Weights of a small multi-label image tagger.
Model: 2.21M parameters, 32-pixel images, arch vit, activation geglu, layers 8, width 128.
Rows from block 4 of a small multi-label image tagger, named by matrix and row number. Rows with one number belong to one neuron. Each number is 128 + 32 x the weight over its row's rms, rounded and kept within 0 to 255. All counts start at 0. Numbers have three digits each. After the name is the row's rms in percent of the matrix's.
After each neuron's rows are labels from the 100 images, of 14848, where the neuron reaches its largest size: "peak on" is the class under the peak. Only what is clearly more common there than usual is listed. The data: single toy objects rendered from many sides on busy backdrops.
# gate: MLP gate (model.blocks.4.mlp.gate.weight, 512x128), inputs 64-127
# fc1: MLP up (model.blocks.4.mlp.fc1.weight, 512x128), inputs 64-127
# fc2: MLP down (model.blocks.4.mlp.fc2.weight, 128x512, transposed), outputs 64-127

gate.461 100:159130113147152113120135127168155144149156099176087178150185137169175108167131113110161122112072130129171115127093104084147130068113098139078128171134096119139134080109138148120096094069149120
fc1.461 100:165098122143125159104138079155107107076076159100129123088156121118083128145084110144114093124108100123173082144090133083132136090158169099144140140146176123170118106144159136142096087115186129
fc2.461 101:125134115187093054071127178107098106108146184082047123194141093103120136088121104083157076176124132124078115125129109136123162159187081102130117100136080132170075116108167151181162132101101202
peak on: part in the second colour

gate.2 097:098165134142149165059111142112137123136118132121122159150134178123112082183128112127129217186096071095131116080096106112128141123198146079188150130135093114118159098103176132156167053135118092
fc1.2 100:119083141131122145094108135138146202111155153162160176155122076129117056123137180110123160148156170155105120171102130152141186125104124112127115124144129162162119134140083103111167099131133099
fc2.2 099:131099143085135156120120139154162110105111167194127141113114137152114143129079131145113159125095219138221103159149123131107134088114161127104080094071064118095185115067118136129165085167156161
peak on: dark part

gate.488 103:112105161096101130133143128159151144136087126149153172149113116153180132150154145137128156109069114177153153136138123083155101187125143080134110109095173042122129043129110110139074119106088126
fc1.488 105:102113088146110072139121206082115089149138132127182102167090132143087119151156140138142135110102169131115135116126146141120119167113103152060116120132135145136103161108145116118168151154128138
fc2.488 105:071165076149106117174117177129111151110124108076149143133133128145069120152135158178066104134132106147119175119121143106106053153051094106154059151136154156137171130098163148073105158116142175
peak on: brown part

gate.103 101:152096141155164196117130115083153129175129140102112086079114137194144130125208088137141148104096166168131176127109146139112078166121119084127060149183146079133119137132091176148156154145084092
fc1.103 102:146099129151118087136118094130160114096115169098106137121112115125095109089100103098178169117119119097111102160145171172015124141099138100171112134124159105099115068109073089099127162154082141
fc2.103 100:129138087125125165116121124116126155124129135174121130114173142095135129133098117135126140157151129133176152111148155043117155108168111116126156148175178071096087094115121150116167070189157112
peak on: brown part

gate.456 099:129147127148158201135129105120187195168142098153123189143144095121152137134104121132187111148105139179150171134111116093157117138129139086084090146155123124148161096102148107073144107069100133
fc1.456 100:099141145124100138097114129150118072125097157118151141114080090181120183160132125119101106142100137067164127099187164067122065120129133106156173127101149093109064125155157139099151159137123109
fc2.456 100:128106148112126135156139091081187140084155110147129115149179145117157121154098123070108161144170144162133155137133111135039190157106137102145123183115148152149137072098110097118108044112136166
peak on: part in the second colour

gate.4 101:156126137099163112169139098124135143129085091187121128094125087124073108112176096087176190164131119173114131093175129083158143115093186101139113131117078078146149191108081177137166162077124092
fc1.4 103:158141153095109215124054095180192179147068147175115152120139096162080099190109113166104108114128096139078135131139097073152131171126184138066079101116137120078158156088194106129097157137125092
fc2.4 100:140090080090110121138111163144047153162102139137133151129143081193146067126185133102110090111218126107129173119173141063136113088154099151099192102135134170150076155129107096126105152104147150
peak on: brown part

gate.386 100:110186094166138143063143116117181133124143136115127148134146207188189131142176124153124149131093088131166129106143113175077102186101125137171111108125049105108166116127111147110144137063143150
fc1.386 100:190148120095159070173170131108150126107115102129113206107123126169135122093173086174128141138144092098116140145070132096079148158111116134110127164105122115071114116156154120084136128137084129
fc2.386 101:099109121159098092107131176147155123131146128135142097153139211180096126112151151177114068091120149076208143107075100148096136132177137126142194154117138121166152094071128127117162175165158158
peak on: dark part

gate.183 100:157099147170137102100099142117167091109095059141155099139106103129162098099157179116149134166117145186147127116153060075112046081134149181136183117176116169166111129165160107165125127088105106
fc1.183 095:144134047105182134093169131088160106116114118114133080139091141152147133068094110113162093150117159157101127077136117140094133124117125154115085137157155143143116163130113176131142131106157088
fc2.183 095:136183139139151136055168146154136168136117068129119177116194049100112161074108118166166157129122121174157103120134131151054093167127035110111104151109145185145139119172135117183135117126119108
peak on: part in the second colour

gate.315 103:178085114127166077099110172059133085174075152099127138166136123161135075119124190140151107174146172132157111076181148128076065158162124137084096104161141117158056144090125170119126171112109063
fc1.315 100:158099141201192141164155096135122126100171125156111123080162176138127105119075128129172138192129096126110123172148145129170088110086150134149183152199094141108129150175093109133120145112091102
fc2.315 099:091082139113087146172108105119121096137146165142115080111111109150159148081149106138128131093087080106148102128083134111146092097140132164071150208102117078115064163132145156150078163167103074
peak on: part in the main colour

gate.338 094:112127186160126160162125175153135179181148150104157072095068132151130127110135137143136143123160114139074149144127101093140150148096181137122095159133134106143125085133160129126073098121139084
fc1.338 094:113173124106169101195139115064115154169150148188087158173116128098148194140145074143093106187096136148076147125106113130153119194132126119156103158165101105136198115152136056083102081143093146
fc2.338 093:147135160141062113108132107150153177135177132145077116055084114119119101088114117176127117097074193135182140186094178137113116140093146192090125122143104138155118176168159097084135113131133162
peak on: brown part

gate.364 101:163158126085167067136142104134124117133124118122153107159164096113163157147132126154213099195065162143117168105111041136150071105107198138126137122135160094078085104116149086167129165120095025
fc1.364 089:148112084133185121115080127114113123123105130205133106110137122185125114093147081100094103085106094124120111133143191140151174139200116104147146119142157166158122159149153145129198092131109174
fc2.364 086:102101142122172124125136147161164090123102189152097177139119082055137098130072142127141130148116063071099153130113122075115119155127172082117119085226095125145142125168157107109176121123204151
peak on: part in the main colour

gate.472 100:068062182135134089114101119069114139174169135166160138140128166163092080200113124094119171107120069139129128149135091087182156161136213161138126113103116086174087180117097123114078102105171129
fc1.472 102:111132065160075135105133125080067209103155112146107175106141144124154109141071169122156147179081167126106096091130122144132146109088117094080111131144144245140178167106104100141144168153123131
fc2.472 100:158094143073147123094160087113179233123151081148169117158055167082133148147111122139213087088099121116166113152175135160136085118134161121098081145155160126128125161128178116095154137112170180
peak on: brown part

gate.394 095:084119175083170160121111141148129146177079125137115182123126112097152122139101140138184102144128101118117162089074096160098121084095140079105136107130161127110123108120139132106071107142095099
fc1.394 097:135142146124140116170175102184187095131157122152099145105077110125153122178119113138143131174132145133148145071140181083166090125128122086128129162153137133075112158191173116117176089159103063
fc2.394 095:124107085171143159073112119145156152156077057140145186091084115108147137201130152125127124157115159158130142108085103155134108129093126144137099090118145139105119112095183149155131119136050125
peak on: part in the second colour

gate.76 099:123137154167151159115095123145085106109136117095173113097111164108189054140147137149133121172153148126124079132138141145148151087120146099152103116156064102101045111152118100175089127140145097
fc1.76 109:171093144169124158150169070178152116146205065120016100115134133091118161143088131112126164148059109115126112163140149090150147145139115136113140166126193082132161072146161145120151057159092120
fc2.76 108:129109102194116097111129116151102117137108170107124085126116212146134106108117100098120104132133077109126147138182085081181075142167094069151193137127176107101118122071111159164100148125116064
peak on: brown part

gate.224 101:134094136080114151085136147152138161150074107092113152208157162186152085209101129116176167147126123161197104140068101098111081112159084076141084079132153119164080092114126118112084115137123089
fc1.224 099:100227170104167060160148085235177110091137094148112123129153202110147173157114088120146159085141114136143131130074135160089126091164119115114097159115112191104172126099161101135139112151115110
fc2.224 100:094162079177145086077146159140088189087142123064106152125151085110148077096157112117138128118159133148192152133114179144068114129149089111084119137110131123115101112127168113112172189126074155
peak on: part in the main colour

gate.360 098:179124127135151114145092121161092067131112105158146094151133151168162124159126143183131167149069124080151128178165138148158122162147078081133121075111150125103145121160126163142086132110098110
fc1.360 099:109156063119096063153148102127120104090111128182147097088151126083157119136129130105078117139190131108116152087131127187112168102127157202211117155101099187171145155120121097081139158174180145
fc2.360 100:092108167110124104085105091161115142197102146133131163219107185142120122152116141116115113086087113167168112146154116095144111141128160185141166164162120055166109114109109122128162087131076153
peak on: white part

gate.135 097:071148078187162100176172114118183126134042112160135138134087114122140111167140109132130129132100114098112141098130146147120099109153182108131161192155152162146127139113138120112124062135194060
fc1.135 095:106128157093158109134129110093124139118127127111123141159150047111050109121117083046074127103120124125116148124058118094151203157165125082135176154163113106147117186149109157132144131162162117
fc2.135 095:147101156152106156134160161070113172080155125102102109167112146138168132170130155083106135176172083074100130104156110217119123115164101116185069121108133171195139129110105130101120087082170202
peak on: part in the main colour

gate.310 096:072147151183137164155109091156114090111089070084167144178157114113122105183205156180170137143158146082097127126135136210128172092097160114087085153081148110149123103121142110120105173092157097
fc1.310 099:092116122146187083113127062094097105174124109129125083133240075120102117096109112120135113140187136097094109093174186137145160137166134093117074135141158133080121117106124090185117162154118075
fc2.310 096:175209159157130166142124136062094158092124094135131141197139108175111145169158092102142099110150177091151150135120154178115116162125118150158107151112106141139149110206110051072118171059133150
peak on: part in the main colour

gate.282 106:125151090078171142130110131128147171136135110169164167196154175126127099097124128110139124196164145139085148136098102137096135131118139126144155118135075139146082174094145154117141146116064119
fc1.282 104:143118143096047062151162124162170086136137132120091052132155077132127141130146075153118158054088150107131157128167107103120171179116158121105134069123175071116122097082102089139124111166122134
fc2.282 100:117119114074159152133110107158153172143132084133178174165108167127069142170079176135123115129213166141151090125140097123069112103118123174114119076110087157173122196044092150176107181096126060
peak on: white part

gate.340 104:129116097178135191152149169144124146125086061128210103175121121163082108156171143159123160125159128165143150156058142140095110151088108123156148049148096120138102125157131168149070124093138129
fc1.340 103:104168106129132127118124192130140169148117080138124191124069123110158166118142155134144133134137120113083170113115149110108145180046084127131140123166115151087102106179116198097151158123131132
fc2.340 101:177138087084114176119106127114154096080152161136204123107127149193118142108145108143155134127145092137183162180151127082119121170166155154128135080147147196078127160196086116091105164172149131
peak on: dark part

gate.477 098:127129102091108109104146189117149122112095132171150107162161086135082066143127122059119208136149146143148159104083121070140136077141180089144094113147120133120121152075121115119170075130137124
fc1.477 097:140167132101090095072136128086104166107187092097173134110173146108145114214109132115146119176157076116102130097127121149086127143129140145048055115068155146141173114091171142127064207121086129
fc2.477 096:113078100108138087070132140179121129167078135123141121153145134136148160148072114126172140161199133182151174162098143130079081153121071109096130127130066176055110116090183187118112056095162141
peak on: part in the main colour

gate.264 101:147072162139129086151104130141109161129104153135206108082075121199096148163164172109167149128167128200069128112146109146147138121127130091082115121093093090095096184143083118145120138104116076
fc1.264 109:153131082103139147171141123175184126191204111126171146108168168077108114144088096038064105108170144155110068145103130044131164155132145114173180160143132159090113119053166126166125050140125084
fc2.264 105:128133146149121123136130136097192035089103151105128086067117137173158155133109116089099118127162122159105101138062186151120108200102164115151105139131148111090133138110133129134076177159148063
peak on: brown part

gate.476 100:144180160162109151167152126102162131086095156152160088146123099105145189182205161080150175147132110144137152104139116080148093162103144111049100096060105059155135142081135127107140102055134133
fc1.476 100:100138136076110135117135140162084174109095099066163092109158121109156128167173080082072114088103109112131158173136093157067142145175201118127103096096167145171147088140186161112128148087193153
fc2.476 100:112093124131148160159135193161154098168105116160117141138100157102088116175116176115113180125107144125149122140068125112144114143199128113168116123139121130142073146084136198192101142160145085
peak on: white part

gate.272 088:114108186138098181129108090091142153132114077117127086130171116187106141141124130182111222098096126113139098150094102136094130151110144078165156083142143070128092115126160172117145083109132119
fc1.272 096:146115053141105145141108118152135130070123102063111103190104138168117072105128113190088088107124168159162153106119140069098097162141162196153122138116083174162148129137172154140147146122106132
fc2.272 094:162099127139138159148148091128163098163046183138109112098071077108175120148140148152089172155094093130118184106120170063120094104105174136112159096123197166094127120096216130138141088176133086
peak on: part in the second colour

gate.388 104:142078180153148165116069052165154175117142074134114099104092144128153105158156194088151141125106145164132135146177134122181116119184194083097115158113116113157132114114066114143099089130138113
fc1.388 106:109141107150130121153150086067063127062071138103117151139132161187077105155112134137169134129139097084125131150086121138121122166113113112122146166153092190153129126107158155099140137167095136
fc2.388 103:068143171114146123102113161141092142132102107161153210164104117137054123191085115159120101124106118077080140121142157122128102165160093102118107180101113138162199134121134147049143099153158167
peak on: brown part; part in the main colour

gate.145 096:117110133078154112096148124177094147085181101100130116144094194103150105129105172142132145148160150116180122123104129139145128166100151134135125182136055067110145100069146087130115079104094098
fc1.145 098:171114132133154123138068090125088169152169208118107119128147105149117137104132066157156085143100139137108175155158055101111140152152160176140129176126152111135162171140127089106130095157102122
fc2.145 100:066072111128121105160128060121129098144163176172104105118069160104112130139131169118142137144159099091078149128100154111123107194163145119149031190156060080176210121081152118112087131112124119
peak on: part in the main colour

gate.222 094:132145134101164116094093122156132147145107197120193071118123132087180154107118157183160104142086093163099104127142135131119069099101102105101149097090158127130149100123176068191138098059157065
fc1.222 097:171142129097097115086104147121124159095102144067137136156166169139117161138144175157143112114128167164145084194119127105085114107115102124153123052055106119124159192057133118130078057120094160
fc2.222 100:139187172177108162106135130074174227099119046164127105129115107132130156090100077180122154110113191111151162104141119181131110102090140107095122144098128111148074130138062085182143138137174159
peak on: part in the main colour

gate.93 099:168116153108105101118157142092138152125149076081159197168132147131138078173151087128232155143151159162133117116092114104120114154137091120098091125113087161077069107129063156130132122144112082
fc1.93 096:222116094114097108144133208119085101089130119156097099120050111154132073087137133136116155174062116096175122172082125176116109127156104078093180172135114171102196101119141089106199102094113154
fc2.93 098:152105096130129128183098122066108169107145133117096058121157129074141134094162129124151106168146174153124141091145108165147077138197170174062189126128158158140141146090118177149098149166076122
peak on: part in the second colour

gate.384 099:103096209119140153145108174169180224078172126132184131067143105170158121113164086094143170119153093157110132150131103119117110120116168098104143124100096123104161087143109118126172114117138113
fc1.384 102:093134121174102112124099107105082104081152176147119163178166137123200099074132135201153107177101131084127132114136101181104114130123089188106083120130116150128117146173146160116171147146098180
fc2.384 101:138101082119143143132138071168087160186140116173159187126090180104099087157181145157175076158134091061136076129180121130125102092137106149137147061148135148116116110078122123156128097105125143
peak on: brown part

gate.327 106:110114128151136139151132165108223116137136073117144079143161116183111099119139151162130149116186118160088151141160121135091077107187148134132078142144099132155140190085050094104135101146085108
fc1.327 110:180153023142120089145167116117145138127053140126166128143147082155085125171093130135091134119066168151140079122138141126130137139106135168131095142124128149161060117142099178078164141087135126
fc2.327 107:134174155144166047109118127117100140127146158163109123078068169142088103123063063110146123101092103088100088140168113176129111160110190141097152075127098148204093189166142115161160164077158128
peak on: white part

gate.371 097:156161082197124148142153102089112117134128123138107115186173095154164099133127065167174200101128098088099157150110135113076096138149148108145110043165144116127111131117158180163138144133146076
fc1.371 092:053126120090125093127162202088091077175131115116163123129098170078155112131149105154136147107142151129152166058102137122121161174064141186121135133098158087145123124090153025161123142098123124
fc2.371 092:131157087137182154074159135144126086116067073142126085124129147119142120135109152159122132126118145153143158167106145097119134155187116082184124094100128079083078153133119141163162174161061120
peak on: dark part

gate.423 106:158187095047114159130130179087102145154112155148164125112138116162126128146175132135095164087200150138086107128134120129114148152115132152122124163139177096138132122157095121108101113134083112
fc1.423 105:132160110172117155142141168139172146142111063148111122053151124171197073113156117147132137140166135077112108121167150157036125092093128156132213174131143177048164159142099123131135086120092073
fc2.423 107:087161107144137131157140112048142167109103084116138159121148094099126166146144131094106120140098172118190129123138111150083151104093050210160141127089157066191117149161042146127119133104057094
peak on: part in the main colour

gate.26 106:151114141122150143107102135093178154133138128101105125142084171145198075156148165093117147136104124141113141066119086146168089114075194151088168117160131074098154126111049086128168104073086109
fc1.26 103:167159097129089121091148137075113126118102091132116127136196124160114102146094112135128143076161122134147132121072172192104092175122103118060149093124075183075116081139137122145111175096153173
fc2.26 101:086169166065142091133103147124080111141110097087182116161145108125108109142099116167103126090166145149146096080099135117119108126069101168134121086129171073087125147111078167088108156175209147
peak on: brown part

gate.232 105:084096168114053165105136144130164150137092094136093172078159126123109126122109117184154206129138140136126137094093079099113149121124151044122086137099113070107135175100087181120096101136077118
fc1.232 104:106183116143192126157206153100134060133070114173136076108163119132154147073186115083047152156151055103130102127130135124147143147128133135123177177125126126154183096142129142129137103085147157
fc2.232 106:141126142188144165068099146076118181093140148123130111098088107157119157151112065140093141075103134137119121128166123148099140120209141108042162112114149159136050191188082175139160199104125103
peak on: part in the main colour

gate.209 100:117120131139170197158120116098160088075122076175102115168151136096058153127116178088156166124107189135171121146152128112142113096105141108136106128111119085173113148168095111155087116109127128
fc1.209 101:167180139110168115144131145131180107097099194155147147112172140098107169100162154105190105135160137163174142152183120080155085194101142158103149127113086097080148107175120104119101144111109124
fc2.209 100:150059052136100158132129111134157131108146147115102161137112117044142113107076143176105153155098145151169121164084104042135160110156151111102091097158105128112089148098127178093174192212114095
peak on: part in the main colour

gate.255 100:113129126085103083164107072129121104132177144161119157201102137163095158135096165120105162158100119130138122114093063068135160088081141123187141130162123140153159102074163084075167072111120122
fc1.255 102:145129127087144101121113119186072124095128136122145140159093128086138125180108128098150089172175135148086150124109095056123120105172196092157116153134143110076094088151116052133178166147169120
fc2.255 101:187139148144095131108119111153097044136161115114117158107148138120109115056173122136156138134108105073105142108148097176119101119189101103089127084151152129128178096124129161187144108088088129
peak on: part in the second colour

gate.117 110:070127121137183077128144135108100100120111154164118153133182144157106132093161120089158131132129133124159176082143145111126048128087131120108061122094114119158155135075143133129167157124211046
fc1.117 114:110138119171087109205169141105137128144177088045158162137159126155135152108149103161136145120068119103146148104138105126096074140150136140105073123077159151139042148145089120122148154074067095
fc2.117 120:135177067098106130085137115109089191166112081147140141117111097153153197131098062160110091117158148143082118183181154125101117175063157128130140058102131117098114156136090127133145181124104159
peak on: part in the main colour

gate.305 102:203079204152103112080103100088171119176091134153111136113131127206160129220183126140111148126098143133112164134145091100139118155130120104124099148128203074118108193107109120131127107143081047
fc1.305 101:111085068135143169142143100104143134137089136151143100142144152181103187135160145086099119122148073138128133139120067123161188134117159182151159086157125175188105140170100096091166200073154139
fc2.305 101:090112125171097165120137125161126103172170179100107145077153151166093117169089148168120122114111081065098126137097125180128133154113192092157189127079078078086144072124111097130106171105145116
peak on: brown part

gate.60 102:126158137139122133078189162033171167125080084132098136130126147170152096132166112167183212161136145081105107109151112120164119077121119097100136116067073127098124142140095158112107072131121088
fc1.60 104:075104123150177129125138115147111128212115117136132122081126143120088153093109099129076124224141083102082136094119189120076128130136152144127095149202112155134111160114151125133140177141104092
fc2.60 102:173074151132105194114126098151135149088126111120123121148136117223169130136105151157119148096117108168204132172146144049134107127150083164073174124085111136121092150204099174113124104115182135
peak on: part in the main colour

gate.382 105:133158167114152165133117103101174118073097160170107174160177154126159107111069115111164224154093143156078081109098133108106110073050142121127114144093083111086204123133068128090192096098161150
fc1.382 106:091142118102150139175099167079127112139143106141136100145180124085087145138166168119091124094175147158166092101144139158119145166137109157141059147108112106176197170093144158129087148143054138
fc2.382 108:099120101115191137084135124119075151103103180090087152105119082188102153113154113191170122128196085179096113186090151115126160110110118156082151087073086137099040144191096220152139169138137094
peak on: part in the second colour

gate.119 100:141094104159094195114118142130087161134061121079173174111112116125145086064141160107129127151171128116095107065065133115142154095101195134124168114172154103135096052142161129126102150097184063
fc1.119 099:131069134135136097127166151093167115123131136126079110181106135144200181105061046141118188074105059153125173129192164077137123139152112137127122127080177104153122118163188180116112133150089150
fc2.119 098:091088101123108156103104104170100104140141126130173133141079194163098161170158117165147121156140110127042183138171117115083107153087130102112077110118097169107118140065209182141068081099055107
peak on: part in the main colour

gate.106 093:092116087096131148202114088153143108110109145118135141103112101157127137132165120101160142153137078123153121093129138139142127150102194123123084126145095041094044142152074185098110156110141078
fc1.106 098:090171203125167073109149179146122136120135123161171067084136146104083185165121126123103096155165098165095109077162137134195043116118125105080131143121062142094125110184096161155151120109109115
fc2.106 100:097067141159145166176113103145060091130112113124149148160160174140099065164120164146155116138151136153144116153158136108130133150109121091206105205110083132127198126114154167124058097110128107
peak on: brown part

gate.501 095:114164088118154096209118144094077130199137099173123152090110130170130148130083091148140128134162122085102146160160182139113118098111073062088134139161125094124126099064097148109126135093109130
fc1.501 101:156153095178140078067125149167169149118164127124121193161163150137093205092136117150144135158070152135137116107059065170115108117098138108066125073128114166062083103133095113161176144090050104
fc2.501 101:092096136116148083126155122157151088116125138132140121118191092149089134133117126121120139100102144121118142114150156185140109167122179112137110082173125128084194111113118113060144101152138180
peak on: part in the main colour

gate.37 095:106145107106148120142171106132129133112100154138101122113138084094137156126166143128162150148144161161158157078137147115102156147117124121121061144102117032128093113066132134065181133122195126
fc1.37 096:080093143071142151102125101120122105132081166180187172095121183109076157143117148108084130159163026146103126070131136098197073126189134109184124136135167142159175137175163107090087134140149113
fc2.37 092:132118128143105107201086101112172119104094167118173128170146150110161114085127127133130140085102125128179083094138070139152143119162162119062171100188164194115107177150145120150138062150109112
peak on: part in the main colour

gate.31 114:098119167164142161158131129107105110111150174147129143183106116135153147096125212165170136178126149125130143068185132142162102105088135135043096147084094092171106131142143068077166111105113135
fc1.31 115:136148081119167127070180137138125118179112102147149135108133157089072135175087119118126106159165125098174107157078156122103101107080118151142136128191154133129108070141089148159123174069152104
fc2.31 106:063123159170169119158149125144124142166099112122126144074123163175115143118089177102120172145091100000124116194102125162115106139148145103142129080103113132165166226131108136152140171099140054
peak on: white part

gate.24 095:200097091107127104105066080153163162141153127095099147151165178188189131162167115119141122110084163108158075110092081150072150092140150127112147115154150099124082134166122177134159156114140112
fc1.24 096:129115075148038115145142124117103099093209129073099138076135103109140061079139119111117114125165113203166170099146113126170156154091181103147118201097127172156097097091115037127139135094146163
fc2.24 096:116132210110099117081119053115135153139103123133175158163116156134106114167102150079131138159136090109139164128154146126158088111175128063145163096087105124142107178148145123154147164146117194
peak on: part in the second colour

gate.265 093:141140097151114086159123089121103153163123168113170128176115105105188119119085128119126090142147109133078130114090112130132097150115127064055178089160125110160129170110107117160104092126130106
fc1.265 092:149084113116151132120051109113082115189120180168137103104101163134102120095150136118102096087086084143124102113186082101125159139192120112180160165088185139170199089143117181123105132074187181
fc2.265 096:133128119112134172116119108143103190089083098215135093115142096084117112113136086158133138129066179147148164188130156103097121157128132113197124077109145100170136122121133080151170149138114085
peak on: part in the main colour

gate.191 105:098088148191101143121096164166182153174082072150140185119098148191135146181145139147141160077111166150164165150137108123054133097121099106105160107152158111167116121101105103128140094128136135
fc1.191 106:129135137101171139068117116095093134157103206166113116138152065160079125087111104159177177164083107155086104101137151154112153117215127090091113082163101121096076127186107203117073094119108117
fc2.191 103:123086138135066125137128155151105148181095086129189163139149155120093104131143187094121182145159141136150134108113071147177114077143164086137089066141103120132143211074058142141143121152077111
peak on: dark part

gate.359 100:066102198121182114152160115142139123133080118186146128116198092096124148097164109103148141179155085096080088115131160146163120144110184093102109141126061090109072108165095150111070155097164125
fc1.359 098:128164135095120125118108161123116082197127153125103162121144225109132159135108128146161086109108142152095149125073132135092054127108115091156179090162109089138126148065155146201172097105111138
fc2.359 098:149100109068155115161139146208115125165117184083113104141133106138122191168126095112126123142102061134131088116150091080170122136153107111142107110156133102101128143158138165109141126234125088
peak on: part in the main colour

gate.111 105:149084116182159156133146092131148172120137119159157126104123097160088087128112119094099195116154087206083135119120137142212129117171166064164108140056158155129102093161116081124153128134093094
fc1.111 101:138115201125083151141089101097103116125084106155104091131095105114149173140106132184148110129056133116187086152116147110112098177121024090103156117126164125145132092129124238126088106150151120
fc2.111 100:112088139109092148121156057088124140124164111132158124044179067108104100095147086083158122092137092090051117124147108156133133112132160144125085144158155129122119146096142090135127141180092123
peak on: brown part

gate.341 097:149124097146101131163103091127164193132148119095133168185105090140143091147126129083133141105069134139129149159035102153129088131134131111099114144147117124189163138120106185066171135145157135
fc1.341 099:151115144132121139154152096150129148071143149115091148123113083172142093119130042145160165059142094087175168093131144192123128136178129131080183153117123149045109135142124132148116101143139150
fc2.341 099:109175158108146180146107158142159162102125115140168123137101107108106148087095119133090091108164096087115118110096153101173085104058166153138129144161165149129089069157046074131134148137184080
peak on: part in the main colour

gate.376 096:128143099128161169121111127113112188175084157108178158144111157115110120167105052125171139105195113156099097074150107147057137065154164121143117105182109133089194121130125096129071147132128092
fc1.376 102:146097161134114070155125161143078111198127178161094159127165102167142147090125122136119071096107122120089122113110063147153093202120139120116114101086179103075110098121129071156163093159068129
fc2.376 101:116114194108070142119130143160102136144071110161157115142075201085080117095098123133166128128150096112146132191116135124164128147139142096172094157078118070159127122132152082175128109151136145
peak on: dark part

gate.216 104:177108165120122146189131161073156149063095122115093139149136099152206153108190153134202201172135138150167156143096121121125103199071111098095105109141099080120156158120110132102170159121087124
fc1.216 105:116117106091129155134123091091188141137139160125146077120137104126111107144099075137139141093115082158080102090173148140156186123198166106109090096105164148131136170196101110117160112137163136
fc2.216 106:133209119105131139120103112167100136193090117119101153110096159053114141076162114106106099102085124105095118092157105148147167163123110116080173163096110169142145158114108106161063141126100126
peak on: part in the second colour

gate.361 098:078133158163110139149117099116183168133122086116154150112163103118138093156097079088208125097118135161159174113124105122104120152139139109057116102081179149172122133151147142150160098133102136
fc1.361 099:112097139133190163141064123076149152141219142087130152122108172127174119092094093109141078127128102134087069183111113102178114129100134150096096149178121157164125098175130148145125183123069114
fc2.361 100:103132136163080149172079086139074169106172107130122081104116122176117084143132172128101140112179142126201127105156063132110124114143169127101131123123108183162136128122101078162117107036118152
peak on: part in the second colour

gate.494 098:126146081137136146123177157157153177064093129135189150105136156151161103166146107095112147129142097119137179130127152106153073156081163083140111100104099133126112177066082097084148142114145139
fc1.494 096:069194092131160182187133140125136136096112142169117121128135107086152155111165104125127139077126081099083076144198091190134141121104144134115180150099120119143184143077148119110140116132187152
fc2.494 095:092146146182182167112127152161072153148137128126099122071092152091153103116129128138114135078075146084148140117123072137122085111153153104051146141081154131103112156164097138192147116155042074
peak on: part in the main colour